{"embed_dim": 256, "residual_init": "none", "warmup_steps": 290}
Rows from block 3 of the text encoder of a small contrastive image-text model, named by matrix and row number. Rows with one number within an expert belong to one neuron, the router's apart. Each number is 500 + 25 x the weight over its row's rms, rounded and kept within 0 to 999. All counts start at 0. Numbers have three digits each.
After each expert's rows are labels from the 100 texts, of 14848, where the router gives the expert most weight on average: "tokens" is the input token at the peak. Only what is clearly more common there than usual is listed. The data: seven-segment displays showing three digits. In brackets: how many of the 100.
# router: router (text_encoder.blocks.3.mlp.router.weight, 16x256, trained with AdamW), inputs 172-255
# up: expert up (text_encoder.blocks.3.mlp.up, 16x128x256), inputs 172-255
# down: expert down (text_encoder.blocks.3.mlp.down, 16x256x128, transposed), outputs 172-255

# expert 11
router.11:508506490462492488445477531488471469514534517498551496521501526460522503484496492507473517460470499484499515544474471480451552491535509486458491497501471508502535493510504516498509485486497493509482475489508504489559496505464494538507490481495497539488
up.0:495472539524544545505451502482454502510435458514478467489522526541502492499537514489518498483524477492496441518504456522501535488499488462456546506502531524476509512507516475542499482508488502525504519492486483477463492485500525505474505520473509498486
down.0:500478488516460475486534506528506501488529512462469464472486499510465482490467482465518470563518518519502498479481500499471452446449510501476501515497473436526527496499482500547498535538533518505451520496481502462471512497501516551498531482480522490466
up.1:487483507473520488495504454472485504503532531501496470524523508496469498473524507473498509510517520530518478504506507457504457479491454486486491499516515542497490490493474515478534524528479485505519452512503509508509523537502490463473498527525496524455
down.1:511469515506473507531476518509530533501506495508534489492476526478527485510490551513454527506500491463511506530461482513471529486489470508463496528488499475463522543513529518513508489531451538467476525532495497524519520473509512522497471517523470491513
up.2:487494468503532530473473520485522504464486524485519549506536468503479503477482525495520497500495513464485460480475486535538509485539467547490484509524516555519504488488506512507510506511517493542462452532521527494536530498505534510498503514489518480505
down.2:509487479520491533496517545586503505461509512486491488491498480485523470530514486502461476497517510490509528528497526449528513456515511479520506492512483478495490492524522490491482518506491506504537495512527453500495536484528483491506478526474511455465
up.3:463491485475496472542517495438479486517508529464493546512487484501536468488499464493530508467478498496500500491479517514485431525493529487489517504508483459500476442511474500506503501496460467496476459506560492487543489516486512471537529534521492534522
down.3:545478499537465534497464480449486462524484496560504538538530486439515530497538492488466526512488524502525531520457446500490552512519495473489484473499497501523515523535533532473463474519497513516517544483510509511478501551467497524501479480472484477504
tokens: "777" (8); "077" (7); "737" (7)

# expert 1
router.1:492514466521494507500496495450514526540502527459503492501510502527453519496474515505537478491466512476491497466455542523556498511484480474522528443464505461487468481515464509498535514477504513550533534524529522510520491509502491472505466494522535507482
up.0:488496506479487460518530493461500525496507536511482519517505500525468549514500560505489465512494477566476470497534480506509465532500525482470531489514526506498500521479436510473492487466551510488485494486480523476526532508527470505486525521498494506537
down.0:453535521529499488493532491515448460504470521512519520533477489484504521483496519524500548563502479510530462503484511488544498517446534484520503499538494504516456490526502468482480475514496518513487468491494497505463520472509496462501500508505488474518
up.1:520479496476527425495536529525530509487540448515525505473471488473478527528446556468553433471471499502477506516523529503523481480485518477510535532496494520498488484491538503481484489543524488483512489484504524456459494462492480523490498539532483538516
down.1:499458580492502499475493515486516506461481509541513511511492477486490470448485440505481488573500476544472502519506489477458477484491527487486495508457482512510495500472512511541508536505539480521496456527559504496511515497469504452479460456519466483443
up.2:483493499503452533476499482525492507477511577492552483509501499522509536491455490477503518487476495480490444497489453488489519516510468483506524484539489506483497521492530505528507500507472543496539513502496504494494501443482546498487500546507524508474
down.2:499539498511476517485490540532506498505452470503472475483487503508521501493505505467520475485513512505509567503495514503519496467510483488488518518457516493502528524448450480443492505466533503529483473503514521521501462519506511504500511497513495473491
up.3:498531497501476480488547488516502490474525481453490506530508541503516494480519495473512488504437519492498478471477505472483519564514488533486470497480489510518487545490494528507506527484504539488477477476421525483549527516463502466504494488489496495477
down.3:541474472512495478535480496524546504531474525492473498544512526503475510498519498532501500488480490505530481507508554521508515513519491525500505538508473506497480484509517505529480489492469529504521516520484457509513510489494521469467553505483504497471
tokens: "<end>" (85); "169" (8); "962" (7)

# expert 12
router.12:504499487486531505423473535491544494526506495507458489506478464496486495434503474532554557505502467469504471461485477489556489441475533494499490513486501507527512449488454508528504504474520518465498495479478475516549476493449486497489496494563528470456
up.0:504491490498485468524511491488526512491465504483541532495484524521551535467498499483513517472493462540468487494477528509504513501524525552541548483440510501502485485505529500485543503493500479502491497496501523489521509517500499485494470494495501513535
down.0:495534514496461519503534556523509443524491486526487542466497514514491512486494457468505507512482519541493492475534489511548475486467490482453469517471517503523548485527475492516520521518476461502506471486506525531483447515520480491478476504475556487510
up.1:478503505500507486486479520491540510459515511531528468516435493478507507503485532508559517492504560527443529502502487484465481477483487501517455558485508480506483467524489470480518511507506477497501511515515479527549434456532451522490514484505491500483
down.1:455449468507531532490483496481477525512536549533478524471532510540500511500525526514472499481462478502513513510501444481536477510472506499517530501575480500475543506516511504508484535515492482503499479546514503504507434531518482508500483494512507472507
up.2:460492495437521511525515520540494462489506468476541466505490488483479496502545536465515484446479500472493505497544516488479545529505517497483480515496511478484533522541540488498478468448482492501477520495469506517514555483494494533507527503476475489545
down.2:476510529468469519475502473492495488468463452459463491517503497516468475500493517485488502476497481515468493519550500565483499508503551524511549517483504533545463524523482486493551505514530492413462505510496469514490465497530509471500509497501511525443
up.3:535502557523506475550498524474488482526541530497450465484476531515513510525490567498484520490542490532478531472534513472513446523472467496508505511489511522487502506493469497496481490492537508500470480545457476490486474505500492478485484544511521502463
down.3:524490453506529532472476480515505508501462449518528473527510455516469538493552456489470556510523493495513478522468472457497489502533523500466465488459459485505507496501520522458521522514447490527516509505506529479557517479494476522526470511491462493476
tokens: "081" (8)

# expert 8
router.8:486456538505531510477510466495508478515478482495531505509486491479491490511466495553489464516551537474513516505489522479486502493511525528512543485536535443470468532513458500505540526489523529552506568510497533531500499485499497479505511513512501485512
up.0:502487471459511485474517503497477457539517502523516494519480487569513510505468514532508511494479516491506503519491499488466478490539508509491514522490446489433490460510540490514491496446495532491535495533500523521563493517483450499488562480514500527486
down.0:497518470510513485539479522477509509459503496502486499501520485474495497498543515497476520497476501507523501513478466503490490460454490483508484512474528534498556481489536519480492468499480488504534482492528513492520529492510533471551484448540472545529
up.1:515516490476517511436509462525492486466481478518496534538529475516443526511495499519507516468482530530505449544469563486520479504506539500541490473527497518544486491468557537532456483508503516464465505491545487520496511472467522500509498510494491509466
down.1:575508466461512489484501507502520564521512419494474506518486520495478516506488504515494531526464508465488483521489481484451470484469476534498510455529482463534522526484507464487533480461510498513529518459478506545502531501498531488468570494517482522512
up.2:499506456500476489500531485546487477470487524528527496495491509452480509484487504517490488501521508502492509513514513551535482489493499474498503529480429470513537501531504491511526529497496501489512467508524502487518498472500460440539512454498553530482
down.2:504566523436519553500495519478481462554529488502457472503495539472515510481525505486525474503545522538464486476551507494528566490497547464475465484471520501474506481499484517513520482480539480495507500463524485482509458494537468524513525453511506520484
up.3:487536521528475484542463493505489483459483466480535522489490500493489540500472518515473473516493508524465510483509490498503512508484546519522493530517520471456518477483460479482516506478531517499482506472465518513551517469541496458519516497499546510470
down.3:539483485482521525489501482507520531481493501480449481469552536481481476546460491487535501488508493502513496512475541517548519461511535508512480535489484469478500491548482517482468523507468502494508522529523493521506523473468507524523533478503533500528
tokens: "389" (9); "989" (7)

# expert 5
router.5:537479471483509477503473510542501470490466485493467484478458562487475491467477498464516508516511502498568442511525469549456496520498472473491503525500504506522470490522512508478462489484493506535485499527481480517505497513514497475489540480497492451436
up.0:508547486480486468473476506534494515488480468512490533504507491485496492521476453532509482483445475517489507520473468523498506510505467537503466508488445548505468478503498500496488480446536489536511521508505485506515578523493500469498507521489522473533
down.0:485484525501491508479549519480529490538522456533510504493558507480480506509475506544518495517559534515525458498508514508478516491483535477497498526516503486478488497510466497511457514526477485478542534536522507504496501505485488552488480496518483487499
up.1:528520504545490496516515507517487508472520477542462527543468508481558490490486520473504520492488480495522483489519471493468552492480495512534522504479544521498501524467530454518507458544500513507537476517511501519545519525502521488553490465500455479481
down.1:475513508516510532534522495464491514465489457512497503493537527501457521507507529498482480519456446474462543461503504479519450527496514503493526497559514519499479499498472546489471541434523517517506510483494472484503457509554499494487486467505523540547
up.2:565517488510507477494487508480459483460480478513449482516462496477454536494477508503525494523509521479494487484533494488471482461492525518518497487497493487480521494450541514557490518510536504499489476509491500523527486478511498446496511498532502515569
down.2:531517459516508448464481468444486499472518493465529497498480465478496470520500496492498543539497440511520480511495505530555540538496485493509521532454493510478521522486495520464537445448498506522502472494506458483528496516549515466494536527518503513515
up.3:492511515496511491486522510480504497475476510498512538491500526471516495535502539545503491471515512517483471510524482493490508494553520527492544513473502496469523498502508508471499543541499517486499482480474495472486490473485453516477525497510516496500
down.3:463510512489501500515499492562512497518504528494508519502501496517497459509503496505523509520453539489517488509538436485473518472547447514474466449510526538424510496503482532521510498479505489509512482502508481523488524503533478481513483497474455480486
tokens: "." (46); "340" (9)

# expert 10
router.10:514482522557468497518501470475517493516454517446495503470474489533482490492496504478551533500544477490500484465497504521553496483494553477520569511469527489514468445525472511505511478488508538531500484492516487544487492529547531485518476471489523504480
up.0:524504523543494494516477522442480551482537479459481540452514492475504494471527472496479515535497504502503499473508486504491481492480499511488495504517514472512555517454459505520502528529517496481479496475472523460541556558444474533518501517444497515565
down.0:533477514509481507519519483512468542503481490500470478501474508493476506493495493508477504529470502487516560489531523489494460511498447470545539490462471462504478451493505497511540516480521483503522481508442517500525475486479511471512501506494519505535
up.1:477531550528488529487487507512524520487503503485495501511491439498468507475515562478498505494520501495509487526458526522509514486468510493505505484504500485524523546532519511486475492507500507518522472525489473506557423485484468503525496523540456501509
down.1:511536518522517465472460464516503530515504463496486519473512525502532520502484504467525507505483501470490519480522475521501474501491521496508525472515488504523455479550499494519528538501509471538529485460513473505491424489482528481467503480497541474492
up.2:453506548525497471504494472479513529501510490513513527441527504502504524518465431501493489492491513529501518476507502514498490502533507473485553499472497509483444524507508503478466483510518481449514492467505479548505502496510488507530498472526505521521
down.2:519506467503432497482487471522505550505506463495488451489497452491451555487557524487510535490522539539490506483516525481496452482480476554522485539492537519497472458498512530468522525540509493487517481513476512464474550491490508510523538515475541472466
up.3:506523487534481474464511506488496496480479490478425553494477499503490516508552506521503506509527511515515433501476470530514489511523482472542532480466482502492532480498488545543451487486492498488486551522494507527479493513496457490496474523493519497496
down.3:511504493503499490504502525535506527536509441484514464527470522497552517539458465480493531484484522473564546457491526501492498469481499489454502490550520479457491533533471443503509514507473515494482469500452515454492503498528478564487520471484487458528
tokens: "961" (11); "460" (9); "465" (7)

# expert 13
router.13:539484515523496460497467516481463496466479530453486475528475472517498522480509510480509511499505484511524500484513559551485465516453504507484493497466476503495465517539517525506503476526530484506477498475490505482515479525533489509521513477489480472534
up.0:491451478476488522496514510465492485513533481522480519476492498482497481518519507482516487517496515510541475497452520489486507424523487480520479493487481543510494484509519481536554479520483525501500581552526513534463527501493501554532502500495476497523
down.0:489528514501476513473459539518521519497478515492469527484546540488487541506488516509478487523525475516487502501486501507521515492517536506460507515443526479471513508516509479510495476505521510477489467502465490532489560512497498523464497538507468511500
up.1:505474542509496488485552509505502479479516507496491477538492478538548498494483463493478422438524479473462519532476503501532514493500511556507476517466466496474480473457537471475483486475533520513489552526491474482507516496517498512506512511517481504457
down.1:473470509494477507476469499479470500547488482476497473541482472518493520536496501479545530496498500505489466495537511500544470522492466521491518474500535530529514486505489509541519490486468493515530491482518444464449493517470493535519448460486462476518
up.2:530525497504491523503518496463478523513473452487519487506527475497469502504478529477468489495542488533524521480498485522524472513528513513544469490502516489478506488531433474517454530498480516475515517490472579510492507563468452493521482517482471516519
down.2:510518462506500509501472510510522488477468467528491527553552514504487558463488527452550477495514440500524503513494497522502514500473494477439468513483544489527544484502520497517502510491483534485542485477518520501519488529483496465521502471564539464454
up.3:514527557509520507517458512542485464508544463507511490443483453502516493519474526550510498507496456510526520491537508510456506501506510527504480527515479507465561497506556513506459519547486507452489524517458489519492462496557505485517470531526508467496
down.3:541449477490489514520501491517525541508523510522478518483487564481507476489502452493476494488458470503468536496526503499511476458496531467534514493534467512510517495515481493545529463477513529527505516481466490537487470491509526493497501514443547469511
tokens: "50" (39); "550" (8); "180" (7); "360" (7)

# expert 15
router.15:499480480561477512483488495494508496512494488458512493500485490516486477482468509465537465501522518503509465523533536483510495496528484521506523457531523519505490476524556515525505492524514530510517493552500538519477537448493529507501494461488511484443
up.0:502479535568509522480546521516442471473536452502516517501522505498510495465495530499528548489527520502449499520458502486487535512496525479562509537471504510482469488530477513460521507492510540524470519501519495494507499502495513504518499458523515497517
down.0:489469513520503496548462506482494512536499494515481499518524495534532460463508490508486520517527490513489491479524445545517507522462460532521480531523483502518472531489489478481476482469494486506494483503472459486544451539519485492503512518526464511508
up.1:485530520507450521527481511534452522521517483531535484516506464469532493475513561479476523495495530485471451447499490478504520471484481486481496534527483479544501518505566478508534510486500498429532504524519481483481541476496517494498493515491495472508
down.1:479537534507499523479477477473516483444570520494509529505514479490496491500474497534475510488520474514469555483454480522463523524505425511486455479511491546482517525461478493506458500505499523506490489472486502471522433514530512518506540525493492520507
up.2:495531491499474483558506490490501542508494465473466534474505502512457549521479462467506527516548489519503502459471508499479507502517468494510494512463472500494512479498449467486494468487502467487491516524487479489506522527518464483455497525461450497547
down.2:492465514507524533489482471511510526431453488556492500507513453417511487501490477477495419468454480529472467503499518475468509521505534487496527523503530493522509501485475470521537506486495472513468518494504530535494503507505483545499541482533525500504
up.3:500488519484481486480489508528521448507463454489493507485525507476448506489523515461454501465423476508500484504502533542518541463513462499527513520478541531503502505507512504439469504503475482477521511519534483480502518511462505515486457486516512480506
down.3:453512508483514477494521466490493518499513514501543471510495495511511465487504496504533469487526473498518500467493481549488492489524530484551469464455501498498514510503527528483513516517555501534523496513524528536530546512464500532542515472493505488509
tokens: "." (92)

# expert 3
router.3:512459463464527483497506488466492521492501510475535510529483517517526495550541556520470493533532520510461518528499489517514457542469494469470497502502493523507559535504475488485458482515443524472532490507486499475492482495521474485504480535479495486536
up.0:448487503497491528503496513490509505452508509477466531458532491508499461501498515507501513520517494545495440460475498506479544539505476513493513553490474507515508516543449512462459476505506515511489536474428497447484502521532504465502510516489523504495
down.0:470496500517487499494459519520515492489501426499492500504501523473521536489508489515510489427460538470514512477477481511494505481533544474464488504505488531532514509493527485494490476516504459518477536528549477511529521504519472544468516512513501482517
up.1:529529476493514497482468483532474493515465473505524509504485455520506491492487575560474482505511520491540448497475559460508462508487502467487501503547477482539492536501512518524494535468473511483484488529538504488551503510525539480498515422492486520505
down.1:459508491524465526502489525530478499499478515492491481525509531492487446496477485491470514496504486468493488533547507513505526503509467520504445474480507493508490512506510507466491474516538474445483466515490524478472490531505451493509484499466528493482
up.2:513529526498480526488481537509499516487472537460507522513500502478490483492508506507475505462478486467502504426489459518481550500513548496533509513478507482507501556498484498513535527480513461542467541513555500526489487493489513498491515513580519482507
down.2:456484434461516483525477481501520512483490505499508461509512475557532503483525529473475520487476460517509493494489499511538492458493533489518441503463484488545550498468507477521457466529503490514494498488530486463481499507505528490530507454495481518532
up.3:502507451495524515496504503488473527510499481542504533518459479463504481542542514495483521480495539491504525502468433532462512510476524466548456501475538497536491524523465516533478463521497435524512464490486507450524468548478511491510470512527508489494
down.3:453461483463511480474499447489508509496513467487514480519488484490502500530468485524465475548508488525472514508507534526535488515497511536433522476514493456478538467499493521512522533479459501476495531520483529515517540467499487498515462521503516492544
tokens: "9" (54); "1" (22); "4" (15)

# expert 0
router.0:520482502512478469426502509525522475487500508478506489518485504525465531459485507461564484475509469500509466506477532503519508474498450472506518461517488527477480520532475504526524514455526488542490499545474484512480524514518534511483529501474519488467
up.0:489484547471517464488509539527516458484517566544489511534466481445483513505492512545484472506487511502498459500485537504526545503522524485514487499532529512512514472529489496468481471485510528495514498464469527547513533479518472485493473474514528489514
down.0:485475492523488511511516481492503464479515496469502523515487514551502528487480504536497557523471490496486549505510482530484495521486527498446482539518473506479497490514480524496524454505503478561472496503502561517514468495523476542477505482496491496513
up.1:504456520513514483510488474481494510455496497507478431531466505513493520496454489514529509482448571535480519496517461498558539511488529480527491524485484486506566502490506518458481484488478542466516498503474542533471475509501492482469514515521510477468
down.1:493481502468507493499522455552513494521500508463547508496497565542498501481481512497497447476484532500492540557477532513493495498520505500482517513517510537444488505496468496482519524451516482523535509470499506531564490505495489522538551488524526453512
up.2:486488519513525508477491469508480485488507485493518476485497467505491504449491480472467452485461513467444492536495489477522498466526498527524512457526524484495560528516501501544483469528517509495519479531461537546515451483486467492505515500498508503483
down.2:483493460476493492509503529526519486513521494530485471495489549528487514533467482492495503516521495497499521469522494548494510518506509495527525503514530524497504487511476480441499536490495478545477527457470530491495525499526522493499480495505521498476
up.3:496511519498507510479528493528477528517473494555501482465486489471477492562524527465508453494465525535534458519477475469467465484507491447497519497508526517551528533459492486469477486512519516519486549515500481520487497505512500530509536507515474515462
down.3:512490492570523557522494482475460515480524520507461518508524506459519491487528445490460490489492481497510530516469503440483464445475506496513528492517540491505490490505435479457506548511537486519485525498501524512490448476480520509510505525493516523490
tokens: "765" (10); "365" (8); "385" (7); "390" (7)

# expert 9
router.9:521547539536459493563510488485526517500489484547493525473536505502492461536513488513502501492514516508499481466509511509474517472492496504477490522519523484502496521446544497509471495506516477465539520466468494476488518523531470519524506468489482513522
up.0:499495507549521460504535491500491465514496446512503496506527511457530476514483535506510506496471518512487528514512463491521457483542515463495487506510466507478491532476441493492512522502488480458506461528502532544519460470505492530500498541484519550469
down.0:514539538478495518471544515517477484481509495531508551508519506499488473478486475536461537508528488466555471495494493529526509544487484557503499514472489516517502429532523497488502498452452494468493516454453471459480473492517504456484478525487524493502
up.1:564515471498508472450473526498454466475497473521536543521470526509522468492527455493492497503526515535498475483522527500506464575517474483490499515567510453490484513525495539493535523523524541474523510527514478473491502480547514495540485507518496513462
down.1:462484507505470470503518495532526528485499467501498519501491452513530487517484489475526457525488494476538502496478492479466471530469482536582523492472498498503493512508520491542488484523520496524512463444506528540489474478515493516501479502480528477487
up.2:514546516504493467477552517502512522467503498477480460486527499466488501456516499493497496498548531517497526492537457510576493476474487512505517491470529539486553488467525482486497506508452471539503492556502468503526538484485489459496554458502502552490
down.2:462514482523474473480490549544503490485466456482511509475504519490501464479503500508538472479461468502493493457481509542559470483542495502546503490503536497499515506522490496489504520536525529474481503488491491461522516489496507484474505533464503507490
up.3:493502468502484515458485535498514515502492546524445496472503506526448491491530522463550516488503530495490501488464499490510444501520516514511496522473530518503520489545470501514504500525515511493492524474516454506503486548515515475476532477496482484484
down.3:534514501477495486448501478527532490521492521516517483523527499492533473501457497562489534493487486492568499511506455494505547495499522519537500530495514520471515490507531516521491494474471522496521519561492519497536524455524494537522507512497510460545
tokens: "033" (13); "733" (10); "533" (9); "932" (7)

# expert 14
router.14:488450456549520521465507447477517502489463534467471484528494497489478498488490526481530503486464469503527461514456503519512527492523478491501540503471498495543458475551479512475563516505510492563504504527524510473477550520456499496466491488532542525505
up.0:520555504526507487558499482467494463528490476521463500505468495494492501466521463516490501502449528557469505461516466539505494476492508486461498508456493493492478524483509508497473522502484504479500501499496480517490547469478504473513528470529456522471
down.0:512478482470514530492507498483520491482482492522513508505496506498532494533520508477475489529533489498508489502516490471484538468493521475530503468492523477509444494529464480483502494540545529507517532472496502476499509527508494510491487452473470500482
up.1:514477494459510528485545539430499472520489496499481506438463503529527515528498507504503519476517492535496548468521539547501531468510489488507488494510465502503530533527502454551481531488485493498511520531489464525525463486522474451542452506501545520490
down.1:495454507469493479531514511509516546522522527558506492488484507543477467513477482532530520522496552515467458520506512517517523509490502449504565504531505506499464521476464493502512450514478475473534506492489523518450491501568520542514531492507481551494
up.2:482500472510517478527460498483497510478476528433535463505507493514481436478479539481508523518485498483530520498499503500476491489519523525471531496474458502544456469567524524466529483508532515548513481524531504476528469513535511515477517544500503493488
down.2:511507451463493485480498536465515513494494483487490481518479533553539511454494506479511494531483520511499490441503506547499523493491479498523471544474478524505455462500469531480433502499485512503468461501510493485529457501502502482472505442505550488506
up.3:536457559502488495422520516500518512505509482518531515469557516511483502494504505476498509459476509459524509506482472482513558487509506513484496501481527499474472519439581497475533537482525506505535512482488476472499522501536463488508491518486501500526
down.3:465479508490517468475560507479470525529512492489459473474503507494468516464522469485495471490544516484520518483520501491495513523475470494444477458521540526493502491526506483502479498487512525499466448516482531517497502481481517494502466487517470481514
tokens: "368" (10); "786" (9); "911" (8); "366" (8)

# expert 7
router.7:497475481546482525481467510511527507481472508496503495468514533534519496477481507548520474497519490500546497505515545525526465519484492500502549506522511524494464502520467485535517511514521519537500486520537481497488493509585534471481518507456515511467
up.0:515524507498493506509498451506522560422517450524499572488517479489517468495446482511507465490481487500491520446496504500509499496486474524516474475543534521509543477466512516424535518474516507510522477502526499531514526506493524472490507534531472473510
down.0:465472506487454531480484537490487490588501487478501471487522521471503472488487505474491509490495506508510497490519488465500527470490483474485479491510517521506531448479526499507454503492495474524466475499492513485548510501492517484544491442504510513505
up.1:506525463467503489500515520482554483437546499492489464437570509485521533491458504532497510506489506524517506515479452510497511517514486479523492508508476584477469528481567542566541482515481487495498521500490508536539458547526455473515471500499491497471
down.1:548496493521503495467483517517490470520524560453508482507510462505497536520530489520521516504495537476520451485520479547521532506558457493482513488539473512520494467502457474487496533499503497507501517468494526465477475494512470463534504462493483483477
up.2:448517495449523493454551527509514520485516457501470539517501460504484568494473468490497487479521525535491480480516519530473491468500522540557484514515528509507474488442526461455505522495463515440501506454516509512536538482481535494498462510543482471499
down.2:543530498474482504462493491519504520532550492487498523466502531513502492544504513528519489469498490517512522526535501474448532489476527511519453501505487498507482536508504447487506466466518487467445510512512496481423523507553499474464505533479484475524
up.3:470512522512535499518488505465523513509474511500465518496466451488510521542485455509498473497521429557497528486477497521477470521460489493514484519515500481501430497515517496464529472481531509525523511480506509541514486500475483476509512515525489555476
down.3:551511504492477546502500500511472471504508504496538488485461521535475521513488487505486493488550517524531455481480545505504459541523504497478497517506475486546521491503525475474492504458519556514506489513475491482510539460506541549510487528501492533458
tokens: "<end>" (56); "441" (14); "744" (11); "484" (9)

# expert 4
router.4:474482469494474539467482537558535489515473520486489533485513447518508486489480496467537474480537528527523461484507502491506500507500493531522482478524503504493474485502543491526504492523477490511512470494538540435457474442516510487518511501524476484474
up.0:542490501471487441482500542537478467500479514513497515520499452521487534537507510490568500482513504498520473460507517508463562456500484475543503513507516518514546494481448455526464501505466473516529507573486511487508516480466448524471496528531495497489
down.0:488455469470480522535523520533491538482485511464552527499506523505522478514429512476478490491478492530488492475532518509503502507491486516484486471497513507540506442508508517518467516510527499497467507549508441509543514469494491525473526511522514488511
up.1:538460558545460474541487515486513514467509516480498513545537504490471542510475472518481548485522504469489527509505514544445480533440495479453442515507472482473509538467485465480507509491483491496557514495496493499517477499514522482525545464473474487467
down.1:524485470496461505490455491531510478506518559522508502471537546517491487480527483514486528473508515477502481524519485490521537488481491474489512503548513496491497577534477568460467479539518564557531493508504504498470511502507471509492471480519527528544
up.2:501516476488500501493457502500513476524510553510517514501492448479481495472488505484465468499510494484474479528502490517564481468531519528509481509519454490546473495493521533479503492475497446482509479491530515492500530522506488479531515476517486524445
down.2:507488487487461514516464495515468495493478517533451481486517526516481479543507526457487550511467500454495526506514494490499514492499513502501515482449502508514511488463526508502485475533540569475520491466479515519483485504536447502495539469466517518493
up.3:517483456465473453490484473497481493474517521518541513467460486504493445551517523474555480524490476538496471511501529498504473483489478494478536482510558483501502520482481521479507505500470505455497490508524529458481507532479520522485488481516488483469
down.3:440478551521535474469539506521518492518546522502471530505498473507514539519501485498485524497513498489527480507474520463512494482478538502505506486474540485502534473526521508495461502474508521477532518503467526527517499507512488490496497518464514518530
tokens: "<end>" (81)

# expert 2
router.2:501553510477523513530553464472518491502513441538449516468534481496473484528517448524443479515456505539474528502479465500554451521540504507496495483472521506510506480481495517483502518489513475500497482525494507530491527512507497490461488538498489516516
up.0:537490471521509469510496539470500474502487493492543501510524510506511520501473536482465516513505498499491480471513481555464483509466473515544517460524523533447480525466507520530526494493495481502530516519510543501532512474494502477481507466537522517463
down.0:511539473495492497500508520512489497549496488489513532474536530506489519518526523532490538529528494482525484495512495504465534506498493575487492445495493466451507473466474481440475496503494468494510506492489479501496507517496483481516516490495425498523
up.1:491532500488501478466505535524499504496488509461473525494502489503465510503484510515503538496484490519479496458484569490494512522529505500554490504439514506480472551520479513481529504483491501454504499527515495530501485509537502462489483540512492507488
down.1:523484522496492537483473554471509497555497484540487517518523472467508527502484444471482499504502473529514515528526499517543506451541526509502495477524513495487533470537485475525522520509503493486527501483499550515503532509460476515471454523532529504459
up.2:539521534490519452537477489460527509485494478489518483482518495513550482516507524476466473498480504525457460505442522513481493505495539471482523518495530490515539527505461500476509474539466511525531515515483527493474517502468450530504501511532486487487
down.2:513516509493472516490508553521463495486493520505510522459491497522536525503525500491471523485507476476502491508528483506527502504512473534549528507501462488500509444524521448474504570498513500508457476512476507493475493488496526541511457485510492506472
up.3:537518551500498534474546533509486433493483480500485457514506505472515525491518509492497468500466497530519492496502461477512551504483483464453474482502465512495507501478528483501501528508484513482491515503459513508480550506476508513484520523516520475541
down.3:505514511508533493486506483522487463543522504519506507490475506494451530472502497503485465469503519465487525504464521510439509468523526482448475453483482452499480479537476494500533488496521525556458487516505512529482480481511499520507460511513483482479
tokens: "646" (13); "661" (11); "666" (9); "664" (8)

# expert 6
router.6:474496537501491532536459539525465532493514503509494514494504520483516552491496521492513509519498454501476484456539478478473477495461533519527458511500495492505490548508488452469507487551493529505477514470531481519477469490494509495480517500544513507538
up.0:457497542514547499438501510539508472535524449533490482461501507502481515480462450502460519471496505513522539504510489502532500548496500504511483499480521486470516471527463458501514488477502510455495515482525515508501522548521461469474497493487532489521
down.0:497479447501502512479464530468493503447448514487515520482521489543513462486554539488498487492516529503488487507506522438498501518471531492461523480555479486569515549464508538489497528529522523536479483528513494511511476507494514478510492441503531470498
up.1:521463501517477505520454497507505491530502495457509473487483499521545515515533496543512486492512505516499493489531526498453483532473479541519480514525469534480518531458520472503472495533495517471459493516489495532495474517470470444483511531483491505506
down.1:553497488512519472461434511491489528511502504523524480518513537461506492520470523523487514486527508461487481490483508481553501456525531500476499528487530520501465473534521566500522528465498516530474502488510497477558504500480514514531413521527479493514
up.2:444531547518511483496526549529534508480500486525463508521493524489490484490507501504474524473495491497489505527477486447455497525517493512477516527544537492537526538491518463521491501527466525501496498472486487440494491509513480513533540519499503522478
down.2:520542480542462504505493512482505514493502492546510502488532525482532498517562472514471526495535488470487516506495517499494501523472503526501546512499448531477487489513512491481519509467542514521473478476474488545506490488501536460484437485500496506501
up.3:568514508515524491456483503534463474467457490525468535491469452512491498500547487501483485450511528496528476436491495483528539498500508518546519503542527508513476464533539458571492486498494498475556505501533499510546546520533483492489508496467506468496
down.3:427511504504516480522511497453512509477509500447475505504509425482446493458498508521518490480495484518468515524487533482525510476491494506507506533483488482501473504525458501498535488539550495527500517494495470488545538511516533528475533547524521528525
tokens: "148" (9); "110" (9); "120" (8); "126" (8)